config.yaml
model: "image classifier"
dataset: "small renderings of single solids in any pose"
train_examples: 395000
image_size: 24
crop_scale_min: 0.8
horizontal_flip: false
rotation_deg: 5
targets: ["finish"]
num_classes: 3
arch: "vit"
norm: "layernorm_no_bias"
norm_position: "pre"
activation: "gelu_tanh"
mlp_ratio: 3
head_dim: 48
fused_qkv: true
bias: "none"
qk_norm: false
layer_scale_init: 1.0
parallel_block: false
inner_norm: false
moe: "top_k"
num_experts: 32
moe_every: 2
expert_mlp_ratio: 0.25
experts_per_token: 2
shared_expert: false
patch_size: [4, 4]
conv_stem: false
layers: 6
width: 256
positions: "rope"
pooling: "class_token"
loss: "cross_entropy"
residual_init: "none"
optimizer: "adam_atan2"
lr: 0.0022
beta1: 0.9
beta2: 0.999
steps: 31000
batch_size: 384
epochs: 30.1
lr_schedule: "cosine"
final_lr_fraction: 0.05
warmup_steps: 6200
weight_decay: 0.04
Rows from block 3 of a small image classifier, named by matrix and row number. Rows with one number within an expert belong to one neuron, the router's apart. Each number is 128 + 24 x the weight over its row's rms, rounded and kept within 0 to 255. All counts start at 0. Numbers have three digits each.
After each expert's rows are labels from the 100 images, of 14848, where the router gives the expert most weight on average: "patch colour" is the nearest of a few named colours to the mean colour under the peak; "top examples" is what is common among them. Only what is clearly more common there than usual is listed. The data: small renderings of single solids in any pose. In brackets: how many of the 100.
# router: router (model.blocks.3.mlp.router.weight, 32x256), inputs 0-85
# up: expert up (model.blocks.3.mlp.up, 32x64x256), inputs 0-85
# down: expert down (model.blocks.3.mlp.down, 32x256x64, transposed), outputs 0-85

# expert 9
router.9:145153139131113121147145139099138158117138085148128161107142122181126110122110116095108106114144171085158163140118118096132167129108131122154133125135079114111143163171117109110142160125134148109150121110120110087129139107113113140112144115132136126092143146
up.1:110151149106123128132170084152133105085142130149097109101138103121152174106120157118133124119165121136131146116116111110136096162104169132145080108109149143162098125129102104161142116100082129125142115126152141135096125142156117101117084148174107120111122101
down.1:129131121135116178110136127170132106124130104154129145200130111139129117161117107153119104135139119107112155113133155140113123135091136123131115109128162134107149126113138125108098133140105151136113117104146168147161139099151125092137146108111135125121110136
up.2:139171118142108120147136103154137101155147113150148154145143186134142117100096162153129123141132104126137130142159114087118149138128157100134099156092135126155155097106087119135124110125104153108141152147158169155131098173184123107145140140105152147154103120
down.2:130165121123118100138120157137147128134131148128114090149163152107176115113140098162128112153154092120119116115191130156126112097080124115124088100090177162100128134150120135123118109161096185124128163106121173142160175108165152084125110120125121123113112098
up.3:157126140114115124140134159090141149103138127142121123099109119168114138111084113129122129152116185089122162156164097121124146129123131122151147181155114135114118113159176110096124127165155158164173146080089112126130149122110111144106143109116130137108087151
down.3:135099148135178124141131107090141120117100104119123125100147122111099128166205142107170158178091121148134130144084112153144113126146146129128131093118076150130107149150078143094166137132146105145164139137133116160100160178145155171107107119127087121140136131
patch colour: brown (64)
top examples: black (57); grey (28)

# expert 14
router.14:120136112139155127151132157105119101134122124121139117148178145153116127110118147129102126120109164147165172141135137124115138116125132101125142131137115100120122172167136142136164161129127143112120129130130095075125161119103086127137172103146120208136173150
up.0:153143136151107119145147164117116142083115110106168126129134093177130163152160114139167125158147110079093102150141131080124153137127065152151120150131123142142119082168113115127175074125161115114137134120180133168088124145158120149133137126146164140140144148
down.0:122154129104112134133150153121130122142128105074102118115111099155154167084114139110173121152133117121107106102090161100073119132097114128090111120121107145111175139108109152173147100137126142120133126138163142097089146109160150156156131119186121165161189150
up.1:119095138142117115124122142106153106110087163101086125149124158119117135111084150130118150126097152163137189142116118112107121104129145103132131169137112140095117132144119163139134142130156143121116091126116074099115144107097141119119111110103096178159170137
down.1:135104114142186122117141086146133141091147116190144150120152174103145136145153123132088134109142104178149127149155128136181096135149131185134102100102129134146090115128117120090130158128106136130126122093085129140157146162108122132120112133108117099139114119
up.2:163090162055085115127146127124122205139147174112100080140124097134143119137113089118146171148147112156132083159122149169138128120122137135152143135186197119152136106108122152151115105154110130174153136119144120142143146113153174111133144151129152144088097134
down.2:148164137103126118136132145147140105110120123114109136140131148122176133140147166142149076164144145123120128140112152118149157113094121146112082146095129158106140153109098159159122117114133135193099130141132106091111184085118117142153104125124071139137166138
patch colour: black (57)
top examples: grey (38); white (34)

# expert 6
router.6:148169134162145141098122138127132067150117081123174146140179158125142125114131128133096143129100162119165161128126119123129121138135156126106147120120128102109105159119133141131155177140112174121081141120146083102105154164087103103125173093117128174134165152
up.1:109104113146142101107122108117118096121146126163164141138104090140133113145114080129102089122145100093133150131131137140134098158145089152131143116157157113138160118160134110100094134201121110122110130119128144120128150115124104134158146081107141118117130116
down.1:160155132117092106082132129119100116135112117094137121130144135115141133076091101153090140163123110097153150089125156139148126148130115139110161131159083130129119143098122124119118156111140137127135112126127113110154156130128103088142146093109092150141165137
up.2:139167129107104115172103141113107103168159113120134122150133130095170149128092119150122137105111119100132105098127158142132105103104125081103094119094052109098156102095146125159095118111093138129098139192188142108130117118150141124127128152151156123070144133
down.2:106166116170137124129103140168130120121164094141174110144107129181166162124090124159090140105113115130118157097106173147136145150115141130082109096112105141115132132139113100098102108115096135108187147147125168119159107154160116101108116113123130145119142084
up.3:161096159168138106089125166131161134077103153140193125136147150141100131123130141087118129100094135176138135164124122145140128119109073151118145135138104122078103153147123151107122126154131139109147105116049126114142124116112105154150108110114114126172142108
down.3:072129122179111156088159109141162122114132151144126125105139150166121128129118175123155090139141113158078129110152133146133090164138173176106121128130147119139112081121137105139115077149111112155116155156127147163102145166161174157136105118146139143162119129
patch colour: pink (26)
top examples: pink (44)

# expert 18
router.18:129152117117155128153120161121108122170114118125145149143159147103143149096154093124087128106133148114179138137160134131125143126124075130162132147146116106156128177133164141128144175147118132127126137123118123094122206101100091105123171113146127149156149122
up.0:125108121107151120145158111087137126158124134140137158122147099113120183156149115099112100141152114117121088128105114100103107141143120133151092140121168167155168125135106127135176125128159127112126124110148112133099144157119125129131146120144095149133104117
down.0:096148136113127119136109108146139107115147167141088113102107121128171157108129118061120107148142113142138150156087124136133092137134149115118111086139126103131191140121104103144142153163159137110116113151180134148098187149101166144106084127128080137156176144
up.1:123177094095133109100119093162148113132137110127133141131155117131099123110102129129121117099144119147157118103098182149135114112116113123096130136110136153106107125127115096143087118111073113128132164128094139102133056122131140097180114125152135132135101122
down.1:140138143121148159112129106114132099086145152148112135133110108151125139148137136123105163120085149112125177100154151098135089153135135108127148139142122130140127116105151108140132145105114117133156185160147163116138118146145149103126140137114149130118113176
up.2:118115065126101145140113111127134133154082113098115123094125119109196124118112137119148104124142138111108100121140167098119161149101121147140110085129111121135122121127117171125143111118116135193159109169138125159113161083137111143125143188159148144152114101
down.2:121128143142165137123163120158147139125133134132065114080127080171122159100122143078109097131140125157088156156098152070114151141131147108124126093146100100101144130145143090071108072122117144131165113099151151121136102106126120109137094167155151127129124176
patch colour: pink (36)
top examples: red (27)

# expert 4
router.4:157146131120147131118114152140146150087158102160102103095094148119155142126147118119135174135099098136106111121134139127131138120108144139100131150109144129115146107099091098098138085125129166140154164113127202153137140158153174081141089102091140110124126091
up.1:094151128081089136124113100144146146122121099124108129114087116102173129106145120129159150150148074139145123119148108113124108121142169096134167110139168122169133139151096120162145133126172105136122111185171139138111115148165138112130105095095135156123162096
down.1:107148109161150161077172097124120132163145146156135119171149170114144134155134089127111111124149110105120152121155141159218110139165150099124142079141148132134127146097166112124127132136145117154106134159122082146168139128080115114147147142124138124106092141
up.2:152096153100164144119114139102166124111139073164090138089115130095128107103122088128118156129089135130104116153148141119126119124118116145110126143102106134108132136111133100097129131142108158110126119152116164105142153159131156115151094149097119111115151116
down.2:055139104176148150158142099120162084157158129142108151140091110105156151161139124098151103142095105113133140070106090115187102090188153145145124090107127102127098123145152107148130119093163117144121094146137104182093141159083122152111127124141107123172121114
up.3:154154158123159144107102129150123131148079096122147109153160139123105109156131145138128117171110136093157125152130113103130149128127092137129108147144136082113061175136118172137144118071137094111108138123135117095097122101121086132118134109135103136127124121
down.3:118136169110147111140108145119157124144074082095117139072116145100146145123128153112173157147094092155126118114174111149119098127101125170141109098115099102102118106150126164160152107104104109129136120139168152115098146118145112108168095107161111176161140120
patch colour: black (51)
top examples: checkered (33)

# expert 22
router.22:095120113142101133112094161141153111092123111143142146094168111185148145127146152127098117112155155097121163129125133151135105110140112114139137123146144119120080160186118095128113113137172131104140152118124106136160185137114120147094126115144111143119178154
up.0:182105156109170126147151134158136134125135131149150138118113122118164101083137114115094140117148149139158119162145156191129157146156127168124124162141126066122165127136137106100108154154132146130136143104078177074113139136113138072137126090144115140133132123
down.0:104134104132097086105084133126128111142098117136137160158162130134112122107167113140116166120154125094153116110182096081121154105136116080147170162129143112108099169140127100137117148103172125140119133133090117131164142145127137113086116127061146166136120111
up.1:142133137075165138130117106168101168102148108202119102118096141107150101103103109130099166141117178137124169155166143117125152133124105140128118134132090108174120104092159130094114127130118111122104129098106154137152159124099106082114128123089094122151114112
down.1:144173128117171157100162099118167105157125088140093158116134147101158166139123129134123122179107110105136169091146158117131103154126145111118145090114099138118137161124111118132132105087129139110125129139176163115147132156124094078143077114132102159125126141
up.2:126206135131160108092146134154120103151163116122103159134132152131099114112122128104119105122168137183156180134100104144122114129135134146148129132146157099156154113146151110141063144116117101160148167110057171107149122095120153115116114109104091110118137072
down.2:094100113150051125115127120126097096152103135101166137136114127144095126088091110137119129083101139148129101098126117108128160103111117142135164101156135104140145087120146133144158122159131142134151080134093141129123125151150109143133166129147149147156152100
patch colour: black (90)
top examples: black (89); striped (29)

# expert 0
router.0:146082104133113129130123119126107145151091097113189119142125108116125120141153111194112149127121162079144110128138121163131143100150097137156187144154134103149128163126146158120167146107145118146102106146108125122160129121137095165126178123091124129148142148
up.1:100105099130127099143160119138114134125105116143138119105137139132160165144100145159121091127163169098068153133197111130147131172126146155136108167123147129148143131125109133126164092112123117102162112099108100175153154109101092122173122169141108151122151144
down.1:109139113114152125137155103079158141194139088135081160119122129162162159111133132136136130121080108120125095129123134172121155136140169134154128115113099142139098153097138096131134095110130154127165141105156153085153132129182123107139097095172103145133135167
up.2:161139128117126137132098160116130131092146173139134163108115121100161132136107138105075088115140147182187111109146129113134104145108155114125085141131098165108159113124092130130135142160104170090146102092103123130112122115126143104117130106159102128116132113
down.2:094147079144129128099165079166160120131128096121121110108123152121197147120158128106143133114142068158114110088129133156146133113172153193144129141123158147155048084148091126089164096090137133137166123145122121159105139134115114137148123117125144153175114148
up.3:138093147160081099151144111104140131178151122125164123178145136130124178152094094157147149135135118086099169110131118153138126131165117125144151157127101100101132158144122135107131108101182116104136100117114084149156106158136088161160096155116143174137183132
down.3:070122114137169162134176112096178123157149094148105157091110099137173179114091148137171097130154094096090131105120159157115119150134180144153103098110091100113109151147149115096130072119144112108160114109177125134121147116127110137148106129173124152126122114
patch colour: white (44); pink (26)
top examples: red (27)

# expert 11
router.11:100127145141113125128178078119103142119137110138141125150122151175100179137145148168188101174145112120114131108097139135136153146146136165123113109105103136135108145165143121112135087106119092130131083071164115158150118135143122151108119183119140105161155103
up.1:157125179123102135158098145119089125148125136124161110127124175123170103156150097145123125097131167113132114140188084148134112112113092128126140176107153119119155140159130160140151124112119141090149155139115135111137183095132125144154139129110122125149092117
down.1:101116132127133098102139137124169136118101099126152164114159169135155149141145097198170132153159123124097144168176139144165098121137121151113113112106083101111102143119170140146113104132132110114130143153137119150161184127136100171131093110142133132153136111
up.2:118136140129163147142132132147126094148171148133127148116120150093151138132083100143125131122155081131121115134151090099132166135121121150133129152105072166115129088145144126139112087124126146158103111141133124146125089125100135124135128134153192134154154112
down.2:161118157106078139123116159142081122103108146102119104136149116091083093116125114109120132120167135145154147171167119099155122157098088113151133182151143189169119105132112175149162177132099144077108153139104078127101095139090146124134168119138174116164116147
up.3:123159108148145120088109147115066131115147104127134103146126187146105131128118105119110137105117095177116126131097110129127150132082082155122143192115130135161140095117120123090127116147123114154183136106071105155150149114135171138098120095101170097125127124
down.3:135105129110152136135118152111137171093078119084149137117178188120119159167131134156164135150127110162107082145139146113113145119110113145089121104123101154114099136150118163103162125114113128088124107147123107157172116124124076155150128151152158147159138152
patch colour: white (28)
top examples: metallic (76)